Weights of a small self-supervised image encoder: 1.8M parameters.
Rows from block 8, named by matrix and row number. Each number is 128 + 24 x the weight over its row's rms, rounded and kept within 0 to 255. All counts start at 0. Numbers have three digits each. After the name is the row's rms in percent of the matrix's.
# convs0: expand pointwise conv (model.blocks.8.convs.0.weight, 480x160x1x1), inputs 54-107
convs0.72 066:129133139192147125143131125132124124132086189126123117136204125130127104134101130141130134123133127136140159131126123098120131113107127151121118124127121129127139
convs0.73 126:115171157179136121079128130123105110127130129119162124126124116129130112127110121132071131131088159110088128128135155167110151111101190131128139129138123131133126
convs0.75 092:115136099142137127145125099072118155144085128100097130124143134128112158091167113136140144133129132152130127120109073105121100129129145130133160094109112153138135
convs0.79 179:177111123146124143122127115122125185153134096129116128152128136127119113162124123106119127177118134082136135127122127172122128133083138154115129154128128133126127
convs0.80 135:129172095170171131136103141117123134131137101147147127113090118176137123141132124112132131135155164109096134069178126127130147168090131130140118110153128099163112
convs0.81 118:133125113128129143105127094143125126092144127119137108111083118128112111122144127135131145126129103126164127125126131134124091123144149085192092124130146122124122
convs0.84 143:132122147125120142163124076208140126099147128105119134119145128070140122120132128171124147131146128134124122131128163029132123119141106133124128109141129136123126
convs0.85 155:123114121124120128107136084171122132149128069137131084141138160122156132131114156111156160130116123127128136130142126110131119164130154158090130200151115129125124
convs0.86 178:111127134144136118097150091135131130129134122153124135128158185135126127151118145144087103131102122159130156142125172128141151129131129131146110128120165118119132
convs0.87 129:132155128093187129123146128105109124152143115145153134098129144176127138132127163156117131106112137129124123148174132131127173136135129111125137146120117131135155
convs0.89 130:129127067153128124136136123151126128141152142119161127127155135075120130125127126127254125119120153164125145121139126137132112086111133158070128107121112129139096
convs0.91 090:109146150121128159139120168102138132143138142154117112135147129077114096156131170110142151152103109173123080116113104079139130119119174119129120122121108170172129
convs0.92 119:143112120106135044111137103095110100160131142124148127231110127133128116181128161129210121152133083148125113131128128078148056104130105118132217120149123128098121
convs0.93 037:111128128128131128128136127128128128127128125144128128128098128180129128129128128128139128129131128128128128128255128128128128062127132128128128128127128128128122
convs0.95 066:100140169128142083128130129130127116130124124180081131123131146123103132131149145128199106141128074099124126128128129128125109121129129139172106136122207126183131
convs0.96 050:123127131142126188126129110135128078134122122121129125128255130147125127128052124127128097125130130143125137128128132107129128128128013118205143116125094136129127
convs0.97 125:154122109145137138136126110180129124128115106138085129127158131134116143124121120185131133147140109147115119121180124106101122094153107118140154131161120154066162
convs0.98 026:127131255128128128130128128128128128129128128128128129128078128126129127128128135126146127128129128128097127128105128123128128128122130128128128128138128128128127
convs0.99 178:131104126132138162153137141125152110103119127102115083140131106099136146171145122106132126131124142118138131126136128070150123161136146153090102125135135125119119
convs0.102 157:121076144112134099132106145155140163093126148138118052141136115132140106142062135130104149121117089101150127144151124117112131135110137119123147134103143129127123
convs0.103 073:126128158127102117116138128128109148149131129130117087122138123119128122122129127112092127135128133128111135126129170110071121130181129126139141128128145127134120
convs0.105 173:129142095060125130125174128115113132169160108127128138139084089123128125133134112138142062127121130128134125145132162106161129139128116172138123197130152107127144
convs0.106 127:109134125081117097187120093113128124134128127109129137081117130122118155140122143069126112116130164133134130152126135122070142134128109155132126136212091130129118
convs0.108 095:124150116127146120122124162138152118113124128130131180138145159124154128121123128180156161087096128138139128128118129131099136119132130154130183133125151118124184
convs0.109 177:112118089125134063146209140114126128130109127127127203141127113133150138183204122133140138137130118102118128107106122102129113130125128122158142102134091145101126
convs0.113 128:135096088129090105136132093126126121109095057124134122126147136133150129120127150133129081171162156133180118121143132136127115112129129155169124155086140133092152
convs0.116 133:115111140147092172115149126159125125134128137134129135091125120114137177122071168131117110132189129139085125224136144129115109126141133153156093157132137074159136
convs0.117 100:134132127116110135105121125142127128136130126121078119111178134129154057128087079153090127128119112112128122099197118176141127131178169059142181121125159111128116
convs0.118 150:203129122126109104122149127109098120156076129114105101156141119078156132130140158128132110128152128126081123100134140135120135110128131131100124153167129139131117
convs0.120 107:131119130130127128115142073175106044090112135122134130138136113146129137125147126130128129233145149144128101134124137116224129132129132123116148159116152101137095
convs0.121 086:132129126126129126131128106129108110104146132127155165127135114138130129090126125130115118137121133130118142105129127124123190102120099109047130130121031169183135
convs0.122 032:128092127128159134128128134136128134142126128128128128128129128116128132128127121148131128124128131132124127128088128122128140122128255142187129128127128155119128
convs0.125 099:152138137127090079108198132148070172131140124139195111135130138132069122123142152094116139079138075112136122120110129136148101126110139163130123113128125125109137
convs0.127 164:156120118111203069128118139118148143134129107132136138154127143145136114229198086070152115092106123131160090112141105162115129107130129097114157119111126130133131
convs0.128 162:163124131128128159127124098155080084109143123132154119127119122124135112120128133108137127150110118105126072105127148134131126126092181143137129158114166117130118
convs0.130 113:182146113132120083165124115124133140139127151107124127125146125123110129129146152111135127138135119129137130132105126101079113121127139128129136149136130132114115
convs0.132 095:156130131101169166140116119087133134133137128094129123072131142129124125126128168176076127129141142185139127177128051125090129127132132127129144101128150127129128
convs0.134 111:148172128134119137124142146082090126147140128075115131126140135149127102091129130111138150114118111147147129174183096129098160126154133146129104142132125083091176
convs0.136 128:131128136100222112137111129136124120108108126156144137128135135121119090128126123128095123138125133133088122127131137135129127158139151167114117124087131149123122
convs0.140 114:141109125138104153131133066123093105105175148148124123122108125148105123141121129130142139129125169129130129097179129109110114107118107135122096159120135077162129
convs0.141 010:128128128128128128128128128128128128128128128128128128128128128128128128128128128128128128128128128128128128128128128128128128128128128128128128128128128128128128
convs0.144 063:129130123128127129052128126127159128128128128123127128125178128112131119132129132119122139118128125128129130129117129131127141171123091137128128132113139132134117
convs0.145 145:130131119108132131160129127126125121103131125132126157082100128149147147128150114183148138127168124138103095129136156121163144131178130145136127161128175152127074
convs0.147 134:116121113121097168147141112165141129135094103135125137110129163131087097122130127110147139133178163110114094124126124100143114138115115123128132152143160140130132
convs0.152 063:109082121126150156129136106126186117129131129101129114128095154114133122129133167126138143130139073113128151115120127085135129128172207113121121098114124142101187
convs0.154 161:136122122156138126085101126174131096125139152140145120159175140126095113117105115127135128150141167127114092154162102152123121128128098127104115137113136129128131
convs0.155 187:133122085138166118183104129134100154132128110078134106131116099116124102130087115091183133093116131081119138121121106131123132097110118120094124130198088126095125
convs0.158 177:158149118145115118134117120113068138174162127101123153154127109092128134179136136115121170125123113119185086132199142113119122125044149159127158113103135098121134
convs0.160 151:087151128132143183092133109154170121131129160122081133125130177131162133134124132119105174109102135150125098155134127115146126149075133123134127122052128091128143
convs0.161 115:123123138128118107084116115125131088115116130170122113134179130116124121168117129133121105161081083136123126136130130071131111133152151153131124134121195128125124
convs0.162 159:137130126138082180146067120179152116109128146127111116100113118085119168129060146127122127145141120109122161121133128128141112128139099126138120118124069073098166
convs0.164 161:166178154076072132143131136126113139137151094126164121159114135134138137152130097120125132124151132127154143145080152102120131125119127162136122139131134049110149
convs0.165 012:128128128128128128128128128128128128128043128128000128128128128128128107128128128162128128128128128151128128128000128128128128128128128128128128128128128128128128
convs0.167 147:127161157128156142142151109132128129116142071137114133134130128105108129112134134156083124101143077143111129133130106150128162117127075107100120139129120167106142
convs0.168 117:158150149149128080091145128138126125144139116129087186134128121076141132144140139137126119130102130104128149133123137197128144118094138134078168124135135121129113
convs0.170 074:107124135107135097130076128129158126129129154129136124130115131120121107144147105107086134128141119079077128126105123098127151112126125130221115110158133128129114
convs0.172 178:108127096127153120091130110185094134123108166153116131135129115092128107163164068120178121091081114143114102147117126129137150091143151115106118123116139124165083
convs0.173 141:125126171139143163132077120112091124114063121110114125127109145137134115128157113161135129058087160116079129139111152193118132141123115112101112116079114108112114
convs0.174 044:122126129143128227130135146122128129128123082153026128162132135135159127000128127117063095130128104127128175131104138129124131106150128127128096131119128128131125
convs0.178 065:098119132161128130193141093047070109143151132129156128119180115136136164116079096131131058132127139163124134116136159123129132124140134130079153130116149122127130
convs0.180 193:110131135121113172129057118168123146081127138126114115125130100069117123083113133136090119135155127136105133150068084129114137146110125147134129104136181119106129
convs0.183 116:136128129129098121122124092139125132121119147132132115142143129130150112137198129135097129142162104130122125130131132163165118131133128138132129151127136065120156
convs0.184 144:177086078136131105134120130112128134153130123149098142127065118190149112098136186129120128070142146098118192080096169102202072096135110127114095119142129105140139
convs0.185 134:128128140144119149133128090164088096129129115146181140093145111124089112170137089120128130129119122109114155094151106125126137139114138113151118132174145128096173
convs0.187 008:128128128128128128128128128128128128128128128128128128128128128128128128128128000128128128128128128128128128128128128128128128128128128000128128128128128128128128
convs0.188 130:103124141111168160104126159131097142141114084108146071153128124089143129133121130122129124147128140146153136141131130080112085142148122118114055119149121131170137
convs0.189 154:133131137137118160128078099191175086121103141139180098134120126123165121094081129110125135088131159124108107142109128148127114131095144096132091110114170099116100
convs0.190 085:128128127130150125129116128135139126128096133148126126127069130139110126198142126108128129129150078125121130150129131156128128118128138116158119100125154117129134
convs0.191 163:139151100136106093086128099118101120131145090126119098096130131099166128156076145128173117113111142138110170128128118139129129129128109120133142113129117107126158
convs0.193 132:169137132122128132112103129146070088088128152167146115120120149140102201131126123081106075133069168127108140140140141128128126147119128143135119136133120105182111
convs0.194 118:125127147095168129155103109127058150121128128132130131153152129101132125106156166139186113130117116156121135188125054170123155119127129139133130058106127131149106
convs0.196 149:104138153144122151124106182108123152079126086114156111177126128137124111119115110126117135132103159126122112106094128138117122144131092155036135129077145138134127
convs0.198 091:093120124086090123141129118128126156106137129077056118153167128126144132121170120136117129184152127126129119128180127094130064074109103132129084128139131078124142
convs0.199 174:102093105116149125143133128124120103072128138108136120131126137125135139106101159128173111126107128153142132158104153129096126133049132165112133207104126110198083
convs0.200 129:162136118123135086125128136113165128101128163122151131137099119121199137124133119137130135131130130169126128119136083154129099128122108156167129145117120133143128
convs0.201 156:129113147121130130097145139107141133157153115132143119059129121125123130148176155124102120130128121162145101111140136129086134148138179116095064129143117117159121
convs0.202 150:069093127126164105126131140092093092146091111138131102161131129121161157110105102107162128127037083099115153126125127126127132160146131104092153174117123163173119
convs0.205 146:089128127115104165127120129127128151106171160127140134114192132118108097127137130121082135181129132128133143149135114113127128161057107160121135130117123128098137
convs0.206 125:111157141078153144079092161107119150125122125115168131106105084134117117144134075124169136140127186129127142118061127128137134140130123152077129108125149120143127
convs0.207 104:117148156124112142120131125115148153130121095149140126130156144146123118135086109169135123114162094127129104103136163143138192108143128097115096143062160122116138
convs0.210 110:121109153151101128095125181149128150127146125137155151129128174122048133128123131120131127131156113097096103131157119160106125115101067133117102163133129132136164
convs0.211 092:126097152123132125152129150113149135135134096105134152143142137131131112145125026129110144103154131145144166120161103132118128124111168124126090128139118071146136
convs0.212 119:121138108140113144126127176093127171157129151132118113124105146107091094118135146091114159120135107125149110132126095121142137181128155136109147161169090139107123
convs0.213 140:173146117117132167130079128186108145095135149134124131126137139107093160112092118128116104089142142129103144155141132095182097128120154138186160112089128121073138
convs0.214 120:107133105108098128129143137143103068102106175170099160128146129114109116090149143099144127100139118160127112148122106171088133075121132126200119078163122137130125
convs0.217 162:128133116134080119127133127169126123119169119116147145128100127110128151123126151163121120148138131160099180119179097108157074088122085140167119131128109127118182
convs0.218 034:129111128128128092128125128111128112154128128127128145128128128128128140121128125128128128004128128130128088141170076127136128128128128130128023144128095128128128
convs0.221 097:127116186156130044133114131126132136122140127128121130136128073129060126128092104124129128107083163143124161114144134113134148121159138120127117150133108128162094
convs0.223 141:123160128092169127159173125136137152160095174161136090142185130121122122132119022099137131120132112120117131132137121113122117067133116157155125154124126126134107
convs0.228 024:128128128128000128128128146128128128128128128128128128128128128161128128128128128128128128128128128128128128128128128128128128128128128128128128128128128132128127
convs0.229 169:190165134113188129122116112075126128142111146128125114055134113141147141127128145145114156130126137139144140128137134107133129117124108126111125209129175184135117
convs0.230 145:134095105148125148105166108121128137132134082126144128090128135133122138163121146121186103014121154102183121136104097161111095108115110117114108124147110111139123
convs0.232 151:109153140114069098142138131117127122156128148162133118124154129135057114110118122126115108130171129112127132115127156122130126121119070126115152087114128153103126
convs0.236 055:128128128128126128116154108133125139130125164116130133126128046128128126130099128149189127143129151126139115130124128128130127027127148117131128132128123128030125
convs0.237 122:175127110099199146103090124093127119136073115122131129107161111099144129121110111137137129103050136130159143153139162144140127126152146140121131129136181157153129
convs0.238 133:114113101125104085139158198088106143123094119122112146132120096129085128102158135165134117148130061138163125089131121134135127121123137140135176129092120135136129
convs0.239 141:123142088127151197141100122167106127128143146123126132181139098095093076114140130111112099116099146118116097162091075131149154149145133131145180136127126106112153
convs0.240 145:126089161129140174115120195140117161078128118134165062093159137117129161088087132116137134120128162091138115128139128182133096199127132119104122127128139124151103
convs0.241 125:126136126149085137108117128097140157125111127086115145128123092131180133092111104121121125117167134134110096086146119120203141159126127157121099148142154113133135
convs0.242 085:128179103163128111128095119130118139128127148113109114150131116128128173138073134165134126105145129154152128145146131133111137158122108086128176111173065096130180
convs0.244 148:134136106129127112150117155136108112107096152102129121126158052103128141131122126115081114079070106140093168136171138143123185115129121111125115119082130103145122
convs0.245 149:131131107119151121123138140099065153162129111184141124128139110095122139153138129146127144106099127094127115204139128175124133135117129110121128135120095129175134
convs0.246 164:131158102099130119155116130114090136110078092130129106098129126108136119122128097112151087127143111123105122136084046137207136177130141129136128113093127128080151
convs0.247 080:229117147108113131116126079092128148129154116142132218113106142127155139046166104121138096128126108128152129130125142128120133128152132156115161115157152104142128
convs0.248 177:121074118121106097147123145145162127124141124129108142112103124128112120101132163125113138113106127131120112128121128109137099100128122122127164137150149148119144
convs0.249 165:132079090158123128060121153139126106108206133089139150175128142100114129130110150132140134111192127123104113134101114123135080134135126119135151126139127162131113
convs0.250 128:132143107112106119105162145123133155122129111145112129124118173123124164108151148129027131128126082127113175173107146098146129169164131126118155122128114154118149
convs0.252 133:187123128119117121118148110131124131103129122122127091152057125082115167132165122130158129123125123139142131135129137184175153134128169129153123174121129123130145
convs0.254 131:167101129090119099143105110111129138158167121130129115138116126131134047128122121126144125133125117128135149123122125174140165127094104131177127129132127135098124
convs0.255 162:109123126133112124138131139109195162091120136172135166095087127145099124094131128130123123120163104142137088107117127170104154125150128116160126119048103176156123
convs0.256 133:112129139142136144109134100150149116144126118135105157151138133119131120140146134122114111163133111135112134132125110104147110131077092135110072122164166195145070
convs0.257 046:128016128128128128128127128128128128091128110128128094128176128128131113128128128128128128128128128128128128128203128128128128128128128164128128097120128128162128
convs0.258 148:160119130168103124143136139140111127127145138137128130114131112122135128146131129149136151127127117113138097121147124128094204130165124142115119153117066133124128
convs0.259 131:158096096137081143125083123091145128123164144096116122115108111130215139143086099119126121128157125151150128138130127105140086136142135128171119125131111122109119
convs0.260 024:127255128129128128128128127128128078128128128128133128158128128128128128128128127145128128128128128116127128128115128128128128076128126128128109129128116128128101
convs0.261 144:123126124153148124131151182101135119121126118124098112172137140106128126129134087118148134120077113128141122178130133144142193128116120175135134130116106107167140
convs0.262 097:145111156174102070122096090151118101131135134121115143118127123123132111166136138089094108193129161105141116078133133117126150128131128130126142131119163214135118
convs0.264 092:141066113126146132142065128117146116131089112129122100098112128114144108138132129107111159126120107118128137132125143128128018135127133127125109110125186136138127
convs0.268 155:129107137144116128094118109128139104127085071139104139122113111148127143107098110184123122124151112134126118090144168124116137123130116123127136125160137133154132
convs0.270 130:133128149148103131101151126127118130138118128116131141130123097170099160147129121131127082137126129122154091079174089132147131107150116134156133128059144134128125
convs0.271 066:129151137111121131115129125126118125137127151128128129080153128140091164139128135107132132129129131125128127109126115122134122131126140090089128172147122129124102
convs0.272 027:138151137128123128130127105130128124125128121128143128128125128117124129036155129128085129127117128128142135128128128128128131192130128127124128132127070128127126
convs0.275 126:134160111089130130119131140112153152088105074106128130094155091106141148135169128130160128090087107129136125116123132128137113137135115127129106147135130131141129
convs0.276 153:126129111042121138124139131138131117127148124120113131140111111119141172114154134109138098168177103135121118127126063131173131135162181133126136083121163097129079
convs0.277 117:141135121118160095144106157163133131128125120138154174135097129135141124150118108125172143155117138128110092135078159134155106076132117134143106137120154150117103
convs0.278 146:149207119096125093138146105130164130078105127118128132099148141114136123098185080117109143133133124118121147123147132131176137126119146135083145114152110134123121
convs0.280 056:126119128128130133169140161129126136103069127129133125129116128132159000116128097129132122134127125153125114133133128131136119119114126081128111144128119128129125
convs0.281 102:147146113116126129135126124116160128084149124176124107125118136131132124121117108128205128144128161149128163119088128144131183119125113128151129131114182160127139
convs0.282 144:085119116092127138139129117131110055132125129143148121141135114120093157125138136170116116130132099186124157124141164109129117124121125137129129131207121141091132
convs0.285 149:203144127086122112124131128181159126110131119128118130133125131133118122142146127170112118171147112118124064120149103102142122116128134149078133115133136127097153
convs0.286 134:118097128165127118054133161134125115127128160137130118140188109131093155127126142147076151144073106125127129136118161122131129123129140148097127129133152148133123
convs0.288 145:099126162144130139167150167129115128145127115136124159149153136106150145136130093137150140079127150120128130087140133137098119096112116122127125065127117120124145
convs0.289 123:128062132127096103183119197106152127112109108115153154112165146158124128103092123150105125095144115101194127103143123108142129104127102158134173128074066130069127
convs0.292 176:103102128151122100081128099122127100109123109150067155127091157133136139143120135116120115128121147116127136137131128130126144131127131143111150137123125128135128
convs0.293 143:116129135150137127133051159167150100112131124123146130121117107136111128130127121131075179134082138117091145131120148125137116152127084121070109128182140138146098
convs0.294 153:138115132069118128156118155116138111125140119126128182110116164058097171147156154121128095128135129099114131135089126131127098133208095110124133072151155070137133
convs0.295 092:128179084140140129136126128114105127128087138105127103132165165103140128142124128110127134168131173141086076128126108147119143128129138125159129125122166135140083
convs0.297 135:138139104128135135139147128122113116129203155128130096128119145127087125132131166133133138126128082156133127121149083082161120128159097111109113097115128099129130
convs0.298 072:128076144115072143140119130118118104127068127128126099152102128133133155126128128175126129134107076131133167128129120157255157128126059128137139129142122184131126
convs0.299 132:138102139125131122101138122115132118129105111127091118126132125137164159055128121073191123079130127136141129086127123134121075133119184121102135101173116148121116
convs0.300 092:132111127151133152163082131167160119127112159148112124129121142067112119113121116127082133161136085126127138132131188133130141128129167128129129117129150158157127
convs0.302 210:140134135128112088129130102153118138143138142103196060178138146139131145134164132128158132160131135167153176109123130150151114119045132128069140102117129121139000
convs0.303 023:128127128128129128128128125129127128128126125128129128128128128128255128128128128128128128128128128128128128128128128128216128128128128128128129128124129128130127
convs0.304 097:171095130127145177115095116107119131115127186115128130147128124117121124117128100130184142128128122119103127127104127123134126110132148131126119122149171130135130
convs0.306 071:138134156127135190119131135129130128141117127125137129147184132137122165128128183143168120121129102099127101138124138126130129148095106105067136121108123153134130
convs0.307 121:153139131090133134109138127116145132120129157145143127112136146128124116111119127108138141145120102164132128129123129119115124155197090127107138070056120133104105
convs0.309 019:120150128128128136129128127128128128117128166128128128128128058128129042107128128128128128128128128128128128128128128128128128137128128128128128128128128128128128
convs0.310 024:128128128140128128128128128128128128128128128128128147128128128128128128128128255128128128128128128128124128128128118128128128128128164128128128128128128128128128
convs0.313 129:109123116147165090143120144136096143111150142119111132101143087119124115169139140166127124131033156128111123128130118145103139086098101135133127122128124179087128
convs0.314 124:130145143117111124128125119127130132117101115115130139078144122127127142134135157129154127185114130107096122064195159098144128098122104128128122152068134121155107
convs0.315 165:146104074129180138130127119133134149100127142127145153158132141129134143151176154122090088167113127143125137115119112096157116123137147127093124133141131088112108
convs0.316 013:126128127128128127124128128127128122255129128129127128128127128129127128072129128128128128128128128129128128128128114130128128128128128151128128128128128128122128
convs0.317 135:140134109131117106148154124116107128110170137118129128133133108146079131132121145112125146153148000141135134057138124124170121136139095129137115128116103120101139
convs0.318 180:130152112158144113109112115132132116129197129132116146122101086137069120138109132129142139150063155128120134162132128128122131127115130154136088127128128128133146
convs0.319 105:129126119117134158150094149057165151129119133128128124128119099136125133122116163190105136063128110175100123147097151187141150129137138124134113113112106073134130
convs0.320 156:129084136125129144124093133108133101137121127118138124109128126133129129107177127134102129124138114146130139088152140107069134159183180110127110142130134107129188
convs0.321 079:128128128128096134116123127138127127135085161128126128128125147131069135046128131128161137126113128128126129127124098124154147128174129129128129135130129127128159
convs0.322 137:127132129076131201136127164117107127099169077136124136168147123128145124150123096125116132116134123137149122139135131140134133133111142128058166090196129095169105
convs0.324 080:127154132129115162126086167128151128128148126127166135104116129134131108127128118121128136126128128099129131106125121126109127155113112133099141116130135129150136
convs0.325 065:120121128129122129128107128120140128144126117087140117161128126209129144139117127130167112127144099106122153128118095128129126127144139114117158131133124129125129
convs0.326 117:132125161123135127168063104129132112129129123160071062124118155091130126177153109150124115134136139133124109167127112119127128097101124143116150121138080121135159
convs0.328 103:149133134126100155121142095129165099125128146136147117170105134131129117120186129123122128183111129112113084158128133148142131189198128160161119086114124086145101
convs0.329 100:132096162095136129132130196107134134124111127172131119131116109130110147129137079158124162125159116108077128125147089145129128135109102130106081119125139130101129
convs0.330 128:146106137141153128125084126122157143124124111129155121127129109130137137124130127143154109098119118092125087132117209129130127164142132122127168141167162105130086
convs0.331 151:124131126167136167111103120121147100140127164133153148126121149127120128135114127134164127156092136099116136108154129130155132113128124138115116129119110121142121
convs0.332 140:172125090177148149100095127137128099128124132134152128136126083099112148148140113178108184145119123075123114113154125107118103177122055162147108133136127120116120
convs0.333 152:116122137159129118103145136116108113147123118185117125174137124152111132120130132117132123123115112046136107094074126165114110129149120141147126071118151118126145
convs0.334 131:104116169141136183119123139068139079164145173128102147122123085130126147144112135100138105096119097099130186147109134171137154168143100128133156141190095099072137
convs0.339 129:130102100130123128111100113130121092123115121168130119128187130131086128124122135123151134158122174127096160142184109135148094129130134142126156120136174137144118
convs0.341 183:108125087136183130113113126134131102122143136118164126130124116127169129131091124125193139115124111121128117112127127156128137122095128148123099132138126100086132
convs0.342 170:138102069136135121188127149169115152141118130071131127137128128131142144119126143086136124113126121127168135129139128109157146110141145125174139147099124144125148
convs0.344 044:124134127138114149139084125129180133158133128068126128106130127175124084141132127117126140130152121128132131131145145125090129162117136100156140129128113059164156
convs0.346 130:140156102143149129128129117171146120114090139118139116120115132120132135129127123125151135100116163128130149124130111108123114142143153106106138120246112143106144
convs0.348 052:139128128059128128128128105128128031128128066128206128128142128128113128153130128104128128134128121128086128233216079150128128128128128100128130124128134128097128
convs0.349 126:136123160143154111118122182106232119151089152125118163119073111127097130113138094100108112130124104106172149115163119166093168115159138128114134114148133125153138
convs0.350 095:123113132128129138060129105111125127128135136128139184128088155152130102075128128135162115121129125151120102119131146119113118206149191182153109118165130127127142
convs0.351 030:128128128128000100126128128128128128129120128128128129128128128121255128128128113129128128128128128128128128128125128133127129129116127130137051128127128128128128
convs0.352 082:111096129128131193153128182158100132135103119147185174130104148168136112038091128132121154125109101123136127116126138128117133123128142110128163115133167127133116
convs0.354 056:124094068127134177128240128128128140124119124128094127128121124143107128130128122150107163140142128102132135118110136144040128042123152131105137108142115129126161
convs0.356 114:125032130135134101138139157131126134139119134093115125110137153117099107145198118102130130126109125131172113127119126124084139132155128143138083135130119117148129
convs0.358 165:126092112199154132139126161142122139137158148136125126125115093131121128094123121119193151143127185110113121148171130108140119154104089158128143110128130144090115
convs0.359 108:151132115128149144125129137190120140100162127128128129126157111160109120159127179181065159123157109140114130128087124102125171142126108137125157112195103128101122
convs0.361 128:123144152151133128126109156120141108174128124132149128135132127126130128131128120124142123124127129116147162074125152112096139126133139065141099119132090144116117
convs0.362 168:121174126132175132135136133086126132093120117133116124131128096115123121123119100113138117101121128128105084139121087154125136140125128139140134099157123126072121
convs0.363 051:130180095165128114124133127102119144166128128121099128128130117131123120125133128143124169101125093124136132072132123218103205138135183131109122122100127143136128
convs0.364 066:135116129125134148128131131127126155123184074100129138138111079131144125115134138109108158122109095048129123133129035159117118125128128153128146130130116125140068
convs0.366 101:152171123144127131096131143104133113128113116128131128171069184104111171131130103110134128104042109108123152116126198127137125114156143168135132129140120124125135
convs0.367 115:134103129136149141094156129111164100156127161143120102166120115114147148132129120150111094106118114097128173162059131143122125167144135153074109133120140065136134
convs0.369 151:127128111085110094107117144097134114121142108089138129124088163104151123146131129128103117079146144133154166115096126123128071141133094140095076118117133109129156
convs0.372 124:129159115121162096115133138126248129147110114122132132149100108133137077107172143139101154133141115144140144117137126160147084130132118135103129138102130128131092
convs0.373 152:141151135161116112092123132128163100098144128107125195167079121124131155204207136113134130124132129142135135115150127142141120119125090193107171127122084086114138
convs0.374 115:096176130169126190139142136126147176149131093113121120153097146124116114114128139132113104114127150126127102132128126132133054146121096132143127095129142128139137
convs0.375 136:130133119099100100101116115114130127156137135147128132106127152100138129136171170126081166136137143128108124149164124142086110130142171117127120114145121092140144
convs0.376 136:151142142147157131141112131170138129114139120132122175107132133152085113125132110150043140141140124123134081097130138084125131112164157124136128142096176124124135
convs0.379 137:133124109105102081148128052133126105119129136147125107129143129150118154128136127144197111169153112138118095129124136088129126116124160106108134141128166117128097
convs0.382 120:147107073132105127126127158125109146138124173098133128123097114027128092119116113125156136083129091123119124146120127156139176121146121136130092136118170128106124
convs0.383 148:139127119129120138135122119115135129140066112135132122057157097128101095094151131092122149076144119142129124136081094116133127148109130147140112181127134141163143
convs0.384 091:135102131197140100129127131100129133125106097147102136128151128100164131119125121128100158126125121148142149154123126139130136109156177125128136100174105136137130
convs0.386 106:130152147125029129124103143166128096127162130108125131138077131134106101122127128135127100152129121122158128132130147141069127092124121174207062111123112105134126
convs0.387 122:144073128099141147138106130137120109129198102141124123186093134124121110125172194158132107096178175128101164111108131123126107128160135137118126157118136128100137
convs0.389 038:113123125131128137128118127113130121145130129130128126128176128131128121128128227128128124128109147130128122141178129127128103129255187128134130122145113127128124
convs0.390 136:128107132128151148138129165116128197149124133113164130117088090134129130164121090137079144128097148119129120156128127154056171127075129099130128140137133127125144
convs0.391 158:095118102119060151165126133110129129150104128083132134119126099103130150125138089110126113126136103130128123167139096138135129116152150126129120125150135126176154
convs0.393 135:139129163113147158115059115141129150130111151130143120110129140109133110174102076126135115133106114140075174122127115144148137163111107141122068144119128149164102
convs0.394 139:147125159124168125098095091178110107091106138126130155151112101082121132124154149064069102159106128129133114149140114116143143113113106157115150083129131082148129
convs0.395 152:141150128138105126152104154145138131120076125084108085114132137119095147128069153146125129146138141141121133130158146137078074131174082099108133109118087129107178
convs0.400 100:084167140123145132129128158130166127131165131148130118111160121092146129130130135110116146115155123153111132102123151123124151191137132092119098111105128108101123
convs0.401 142:136096123177135116110151072157158149121092139178108137121167144126096126133133114121134124175134121131128128124166117158128147097147142102134115113108058131095165
convs0.403 127:067129137121130146122144123144136139129140120102061126152096147086106138109131130114131104170191082154125109124137109142082135175129130150127150146130131113128097
convs0.405 136:117132164141157137133117058142126131102143105131102144103121144181125065128130142147030126129128148122125159132107150154100151117118128106119107116133146122116135
convs0.406 142:125128129133062132133102130127147092121129161130129118138069115172131137162128127126134168149137149084098126117122113151146104159123131135153128172132152144165132
convs0.410 125:137125127130126116169120112133140124124122102068117062134158143131092167148186097127073137142133150124132122162127129128141121158165070145176114107182132132156144
convs0.411 178:126121118136112162115103151130126120119156108117191101133137120155126133115139155093050167120104124113113181160096126128157116136128086121078130143182146122096128
convs0.412 160:119130133108105145105123136105073145126159097124137117128119118122118115129087120093156103117165150123136154116112117138062123146111120127133158118104143090144130
convs0.413 157:110103124125119125110106147130134136173163131113114127101128090159087228129110123116143132116148128139128124127153166123081143133117129108117084144117146127127136
convs0.414 139:111195067106103130183112145112120128092113089126122130132079098104108145127130107135116087162139110127110130132126133117124107115130067129079150131125133127103148
convs0.415 126:156118132119167143140124130123128135101120103102093133131115129138160108127126114119130130128128101147126138148157150146126127162166128110114128115128096168100059
convs0.417 149:122118119109119127112135160148129092133166147130128105128154115138127161061129129126126124141172128105154133151127152112115121119142150154164135098154120079079122
convs0.418 126:118129191128160103141163172117115077142118102169116123125157126158129129141129128133101126164125128065171133144101131141140158104123124128121130128145115129129141
convs0.420 040:112141178129126161128200130128128125129128128128128128132126106058128119154126128071179128131128129132127128093128127128099126128128130122131126124128122128106130
convs0.421 116:117122102130126134100116114127130127145133161148095085124092127128116090123168131125125145160126116188131135121103134074192129142142138126121094145144125122119149
convs0.423 145:138149133138089131132119086061122153149082102121117171148128134093112124124115134139128141115127066097168139112108104151120126155120096119100198137090089099132172
convs0.424 156:099131083128128129062174127117152126127124129096131080148199110137151142087131127137105128133131133128102165149133108134063123189133128118112133181242096137091164
convs0.426 109:048073120150135074130107129183132128154128153137119113123105119130089127119107130076111121145136155096098168125128125113123160129148105118124148142171127127135127
convs0.427 119:157066117142085101128114070151120130120121114137134108134139144120131127129187121126120141161159138134129127132174143136137103133126183159127127109150138130138134
convs0.428 126:101119131126134186137178160145101116124104140149129114134142130135141139118121124113135109119124158106137131104111137091141128097121117103125129125134157127182079